Rows from block 7, named by matrix and row number. Rows with one number belong to one channel. Each number is 200 + 20 x the weight over its row's rms, rounded and kept within 0 to 999. All counts start at 0. After the name is the row's rms in percent of the matrix's.
# convs0: first 3x3 conv (model.blocks.7.convs.0.weight, 96x96x3x3), inputs 72-79, a 3x3 kernel for each
# convs1: second 3x3 conv (model.blocks.7.convs.1.weight, 96x96x3x3, transposed), outputs 72-79, a 3x3 kernel for each
convs0.73,095,214,227,204,219,207,190,169,173,219,226,201,201,211,214,187,191,185,187,197,204,216,224,225,235,213,214,221,184,211,203,191,199,195,203,203,218,200,194,172,186,197,178,208,208,212,173,201,231,195,212,213,200,221,201,173,200,205,188,200,191,207,231,202,168,182,199,176,172,187,211,231,236
convs0.74,100,194,217,227,182,188,221,176,169,193,207,199,211,187,177,207,188,166,186,258,205,164,192,188,205,184,176,177,223,198,196,192,186,210,190,218,225,199,176,194,196,203,201,178,184,186,236,211,216,218,179,206,217,199,200,205,208,193,204,208,201,190,197,179,225,251,224,202,193,193,235,212,197
convs0.75,100,190,178,171,185,209,234,191,201,186,200,193,191,183,201,174,169,209,190,224,206,192,191,196,179,174,173,166,208,184,198,215,176,176,190,185,172,193,229,205,184,213,227,228,196,256,212,193,198,198,187,202,196,199,194,189,182,188,206,192,202,187,211,246,158,177,203,212,205,185,198,191,193
convs0.76,100,257,199,171,171,180,163,226,241,208,208,206,206,186,191,213,167,166,197,176,186,200,201,206,194,230,218,208,214,201,183,190,202,199,183,193,188,151,184,226,193,225,170,212,203,188,262,251,232,197,190,231,195,159,212,200,208,240,189,199,191,196,202,177,178,182,192,171,195,205,195,174,192
convs0.77,101,207,185,222,188,187,188,171,205,210,212,195,193,183,188,204,164,199,186,187,196,184,203,208,181,205,190,172,190,190,221,178,181,187,187,186,198,224,234,234,198,179,211,214,201,198,206,179,173,206,162,137,192,184,172,190,191,195,195,185,203,183,207,202,235,193,188,198,212,212,231,240,207
convs0.78,094,197,200,193,204,204,195,199,196,198,170,184,200,170,181,194,186,193,207,211,231,215,186,231,203,190,207,201,219,207,222,191,194,222,185,187,211,186,247,158,172,234,175,194,215,186,175,183,193,172,197,218,202,198,210,173,184,184,181,188,192,188,176,215,180,197,194,185,202,196,213,208,193
convs0.79,103,189,217,234,213,221,207,224,202,205,206,191,197,200,196,187,186,197,187,228,198,190,197,207,200,159,187,173,187,211,238,216,208,259,210,196,228,207,147,213,164,210,195,211,239,217,200,245,235,240,222,228,215,219,201,213,225,213,184,193,186,215,188,199,226,163,190,198,199,208,186,192,192
convs0.80,100,203,202,142,216,207,203,236,218,160,191,194,196,191,201,210,193,201,207,194,202,227,225,210,224,222,186,205,235,236,211,192,198,203,204,228,194,211,192,205,201,181,202,173,186,206,202,219,185,244,238,188,200,186,196,158,172,203,194,186,163,207,166,169,240,194,162,173,170,231,206,231,185
convs0.81,105,191,156,191,215,177,179,191,200,190,201,205,196,179,179,178,203,194,201,208,209,218,188,191,204,201,216,205,190,203,203,197,200,188,201,195,215,187,207,202,203,224,203,199,224,222,154,160,211,199,219,218,218,214,192,202,223,202,192,179,190,206,212,203,199,193,190,214,272,213,195,180,200
convs0.82,098,251,224,166,221,172,224,182,216,237,229,219,186,226,198,180,198,202,211,203,198,186,192,176,193,181,172,247,213,216,205,182,169,180,195,201,198,208,253,209,208,184,224,194,165,206,205,199,179,201,171,182,168,183,223,210,203,200,236,212,186,207,209,201,218,212,187,228,200,233,148,149,181
convs0.83,098,172,186,190,199,194,204,198,180,226,176,194,199,181,205,202,184,206,183,165,197,199,159,222,194,184,192,211,213,210,215,224,222,211,194,223,197,195,188,195,175,220,176,192,228,206,193,198,187,167,198,211,212,197,169,209,209,216,180,202,213,210,207,180,197,204,225,197,204,205,167,182,207
convs0.84,101,191,195,199,209,211,198,192,199,206,233,213,215,209,206,206,207,188,184,206,174,184,216,177,166,197,196,180,195,182,196,210,196,190,174,187,171,226,230,200,176,220,202,144,176,188,219,181,208,198,231,207,192,221,227,209,204,232,209,184,195,210,196,206,219,217,191,184,217,192,208,191,178
convs0.85,098,199,180,194,216,217,199,192,203,204,190,161,161,205,183,156,190,188,168,222,186,186,213,199,194,188,174,189,183,204,225,202,195,209,192,190,209,210,159,208,186,220,196,185,184,210,181,189,179,182,180,179,192,175,173,222,186,182,212,192,203,204,204,198,183,219,230,176,226,197,213,188,187
convs0.86,103,264,210,188,215,215,219,209,202,203,232,196,195,228,200,202,199,181,168,227,213,191,218,202,213,201,171,225,181,187,196,208,222,205,210,225,205,178,198,198,190,193,210,199,183,185,182,233,180,188,194,204,159,163,231,209,187,157,186,183,184,187,187,193,171,192,188,196,171,211,202,191,177
convs0.87,103,251,246,232,144,148,180,244,201,184,167,198,191,180,168,160,194,204,195,181,216,197,202,214,196,190,193,228,223,244,218,177,192,199,196,185,194,205,193,196,177,247,189,204,216,243,194,206,206,184,174,188,236,200,208,179,191,207,177,202,223,205,208,224,192,192,190,205,239,185,221,193,229
convs0.88,102,202,237,219,210,216,202,137,167,210,196,196,196,229,200,207,187,193,196,187,210,244,174,222,220,197,191,217,193,204,217,210,180,193,188,170,177,179,221,188,227,223,236,266,227,177,182,207,219,189,230,186,192,184,162,235,185,205,198,202,180,188,186,174,158,191,165,230,212,240,222,229,186
convs0.89,099,182,175,187,138,179,245,218,184,188,192,199,199,174,186,168,183,173,166,200,193,200,191,201,220,177,203,214,218,210,211,215,191,177,193,215,223,221,144,176,239,207,163,177,188,170,174,196,194,181,169,206,219,187,195,178,174,177,192,194,199,187,188,202,189,159,189,242,214,168,205,232,186
convs0.90,098,214,203,201,247,181,199,217,229,192,201,213,236,195,177,210,202,199,235,215,193,200,179,189,207,218,242,220,196,189,204,178,172,188,168,205,194,184,162,203,160,193,208,199,196,209,213,218,197,245,240,240,214,199,196,186,198,216,152,169,186,176,196,227,191,181,224,186,191,213,218,198,190
convs0.91,103,226,184,195,161,198,225,188,224,174,206,195,182,195,186,189,174,191,187,211,209,207,193,220,215,188,198,209,202,209,199,198,185,194,191,202,205,227,204,216,204,182,202,199,182,177,219,182,188,208,172,208,180,212,217,189,180,173,186,185,195,193,203,215,189,190,184,184,193,167,190,203,188
convs0.92,102,202,192,201,231,209,223,198,222,203,201,205,227,189,175,194,172,157,188,211,182,193,240,188,181,197,201,206,201,220,174,198,201,209,180,175,203,224,204,177,285,153,203,190,201,208,183,167,206,199,207,229,190,214,203,208,201,212,190,199,194,197,189,176,189,239,166,242,139,197,209,168,224
convs0.93,103,221,208,206,180,160,169,198,221,235,220,196,174,207,197,163,204,207,204,199,196,202,185,190,211,218,183,180,197,193,211,211,207,185,214,211,208,214,234,233,216,231,247,174,193,223,215,185,161,227,183,162,201,196,220,227,208,197,219,204,200,210,209,196,198,173,175,223,186,220,190,239,240
convs0.94,100,219,192,197,220,225,197,186,197,198,201,223,206,194,167,199,183,174,187,184,220,200,228,211,175,206,191,130,184,196,190,191,206,202,188,183,196,185,177,189,213,199,194,173,192,192,192,180,188,172,181,192,203,191,179,200,224,200,199,220,180,196,216,208,181,184,181,187,189,181,186,195,170
convs0.95,100,179,143,180,209,225,237,195,205,213,218,197,186,207,196,212,194,190,210,223,216,189,204,197,167,193,232,226,210,193,214,196,207,195,203,203,200,233,198,190,184,203,209,176,182,207,210,178,171,211,183,191,164,191,182,193,213,198,194,192,188,188,180,195,211,181,188,164,206,217,243,213,188
convs1.73,100,198,183,180,195,199,192,199,192,192,226,212,218,190,184,199,187,170,179,144,175,229,203,202,221,226,232,221,199,219,196,215,193,196,203,181,186,152,185,187,221,192,172,184,178,199,189,174,171,173,175,173,195,227,204,207,216,193,184,214,205,177,186,166,166,188,239,186,163,190,218,207,196
convs1.74,104,212,212,196,204,213,209,215,213,218,205,199,207,196,171,175,195,179,188,204,193,183,194,173,185,195,183,223,227,212,203,171,165,191,217,221,227,216,189,183,206,207,192,235,204,183,183,172,178,160,164,185,174,184,206,181,176,186,195,208,204,169,192,179,203,180,178,181,201,208,191,182,202
convs1.75,099,216,222,204,204,217,192,182,195,215,195,197,262,205,190,237,216,240,288,187,165,183,200,179,177,228,216,229,197,199,211,194,196,204,187,193,171,239,159,184,198,187,171,169,195,186,175,173,170,188,212,203,191,179,186,221,198,196,208,207,193,167,205,197,158,223,218,228,174,194,202,224,165
convs1.76,100,185,186,180,205,190,177,196,215,201,194,223,215,182,220,215,212,202,195,216,198,196,207,205,188,181,160,171,201,224,219,182,191,199,188,194,212,201,170,203,189,172,202,214,204,207,227,214,195,223,211,197,220,198,203,172,179,173,196,183,206,169,165,178,197,184,198,190,166,178,171,207,230
convs1.77,100,214,219,205,203,201,217,211,183,195,191,210,184,184,200,204,192,194,188,250,239,190,246,250,206,226,222,216,177,202,210,178,167,206,223,211,198,219,214,229,199,233,215,216,239,196,184,205,186,210,208,215,224,219,209,201,190,150,202,216,188,202,203,219,224,210,184,232,218,200,192,194,192
convs1.78,112,214,182,206,208,197,187,189,186,190,170,178,170,180,200,188,205,208,183,173,168,218,165,171,221,195,197,238,171,201,208,166,167,173,189,173,185,196,135,205,208,130,224,218,151,207,212,198,183,209,216,192,211,209,173,204,208,221,203,208,201,201,193,183,208,208,193,189,202,208,199,206,209
convs1.79,095,207,201,187,183,182,194,193,191,189,189,175,214,203,171,237,179,175,215,191,200,193,186,199,202,233,223,190,222,189,171,168,174,183,183,185,191,177,247,214,174,222,204,188,192,204,167,187,188,169,168,191,191,221,227,165,171,170,185,180,187,182,184,199,202,197,198,178,220,228,165,185,200
convs1.80,094,220,195,198,196,202,224,170,203,231,184,220,219,203,222,226,198,206,213,169,202,198,186,202,218,202,193,224,154,189,198,191,219,195,212,200,209,178,210,248,185,190,210,208,224,240,202,178,176,204,185,198,186,192,199,193,221,225,182,167,178,222,180,152,185,187,214,223,195,174,212,245,246
convs1.81,106,227,224,218,206,201,206,199,184,194,200,212,208,205,210,215,196,203,243,197,192,201,215,204,215,207,206,202,200,199,192,201,205,176,166,194,168,226,211,194,211,193,208,197,190,172,169,188,200,169,199,208,166,174,202,132,145,156,180,149,152,215,219,232,222,197,180,212,237,223,186,167,231
convs1.82,101,171,198,176,186,201,185,205,193,200,202,210,230,178,213,209,192,200,192,175,199,211,203,200,196,185,181,210,202,188,225,188,198,192,225,200,183,195,202,190,190,196,192,194,182,196,208,221,199,204,234,224,215,233,219,174,198,241,186,174,190,241,214,188,168,185,173,206,174,159,190,213,203
convs1.83,108,201,201,189,199,189,183,183,189,192,203,183,170,184,185,181,189,214,217,169,196,191,196,217,209,171,208,209,210,201,189,210,206,212,170,154,173,205,197,179,208,204,180,218,210,184,214,212,206,235,226,230,217,203,214,183,190,182,185,177,172,199,194,210,184,171,176,197,150,173,199,174,158
convs1.84,097,186,180,184,198,217,203,199,196,192,227,223,209,228,207,229,192,194,219,171,195,214,168,185,183,181,169,184,205,190,216,220,189,196,191,189,192,229,234,195,190,232,188,179,192,221,185,169,174,206,200,193,215,207,230,207,196,212,186,211,213,197,209,203,230,195,207,234,209,199,174,213,188
convs1.85,097,185,212,212,198,219,216,193,192,197,209,195,254,191,203,263,193,190,216,246,244,228,202,198,213,200,192,198,171,189,185,172,169,185,175,214,212,193,195,209,190,193,191,210,188,223,215,225,198,214,215,197,216,210,193,217,201,196,184,168,171,230,206,195,189,170,207,198,147,158,211,202,172
convs1.86,096,190,173,186,198,184,190,191,197,197,205,197,197,194,215,210,193,192,211,189,196,195,211,215,181,201,190,199,230,207,215,192,166,217,200,182,198,208,232,217,190,205,203,195,207,178,229,214,194,219,218,204,183,214,208,193,171,188,229,211,204,183,189,175,207,205,215,198,196,208,187,199,207
convs1.87,099,190,200,212,197,158,170,200,195,177,206,203,182,186,216,197,180,227,214,219,180,165,202,173,176,192,189,180,218,219,240,189,169,197,223,190,171,193,214,214,169,201,176,199,216,186,189,207,223,195,188,193,159,187,200,201,193,183,209,207,204,205,195,199,212,203,193,231,196,203,163,180,193
convs1.88,095,188,185,195,204,204,198,194,208,202,196,181,207,198,193,208,210,200,226,206,199,188,189,193,184,192,217,197,211,216,227,235,206,209,207,240,224,140,215,191,200,238,213,209,192,216,219,206,194,210,218,202,201,210,209,206,203,206,208,228,205,175,168,187,212,185,178,171,193,183,206,223,243
convs1.89,099,190,222,228,181,167,192,219,195,188,213,218,191,219,231,206,202,203,189,188,192,194,202,217,206,178,209,204,218,168,161,220,185,189,212,162,169,190,221,195,169,214,208,206,185,212,185,181,199,185,185,194,208,204,198,168,188,176,200,219,186,204,235,233,238,180,190,208,232,179,184,214,206
convs1.90,100,167,169,178,198,178,209,172,197,229,219,235,211,220,201,220,194,185,204,179,173,178,179,176,196,186,196,213,185,220,184,186,216,207,224,205,189,184,206,185,186,215,209,219,195,215,228,206,206,202,194,196,231,189,196,179,177,176,218,213,228,176,185,206,200,211,223,174,196,233,196,206,204
convs1.91,094,195,218,190,194,190,173,194,182,198,196,204,217,212,200,215,218,227,241,191,193,179,177,180,191,190,194,219,189,200,180,206,215,205,210,189,197,171,215,206,168,216,205,162,169,201,205,198,195,201,214,200,203,211,228,221,174,172,186,197,204,224,201,193,198,192,224,178,189,174,190,195,204
convs1.92,084,163,192,177,198,193,176,199,197,187,188,228,212,185,186,177,196,203,175,202,200,215,191,165,213,190,199,223,207,203,181,209,180,203,212,231,214,193,209,181,228,171,190,202,190,160,225,206,221,231,201,203,209,208,200,181,175,188,213,203,202,170,190,207,172,237,211,173,215,197,219,193,213
convs1.93,103,207,212,181,186,200,191,205,221,215,224,210,199,204,209,198,188,182,185,178,192,186,190,201,185,176,171,155,187,209,207,157,187,179,144,183,218,194,194,178,189,185,168,183,212,157,198,200,192,172,199,188,176,176,178,184,177,183,193,189,183,181,192,208,212,210,177,183,218,198,185,186,179
convs1.94,103,181,181,210,181,161,166,194,194,194,224,231,236,220,229,217,264,274,232,199,196,199,178,191,199,206,195,239,173,202,190,195,245,189,193,200,148,217,189,217,244,180,215,193,177,220,223,223,210,217,199,196,237,207,221,242,199,188,195,190,179,177,169,165,189,189,201,221,189,171,206,186,183
convs1.95,101,211,214,211,212,190,189,209,210,198,193,204,173,183,192,201,204,181,193,225,216,186,217,183,189,225,207,220,189,188,165,221,215,210,255,229,191,209,231,200,189,190,192,180,195,173,189,192,193,213,188,173,221,210,200,220,206,220,186,197,194,212,214,212,221,220,192,203,209,243,215,226,216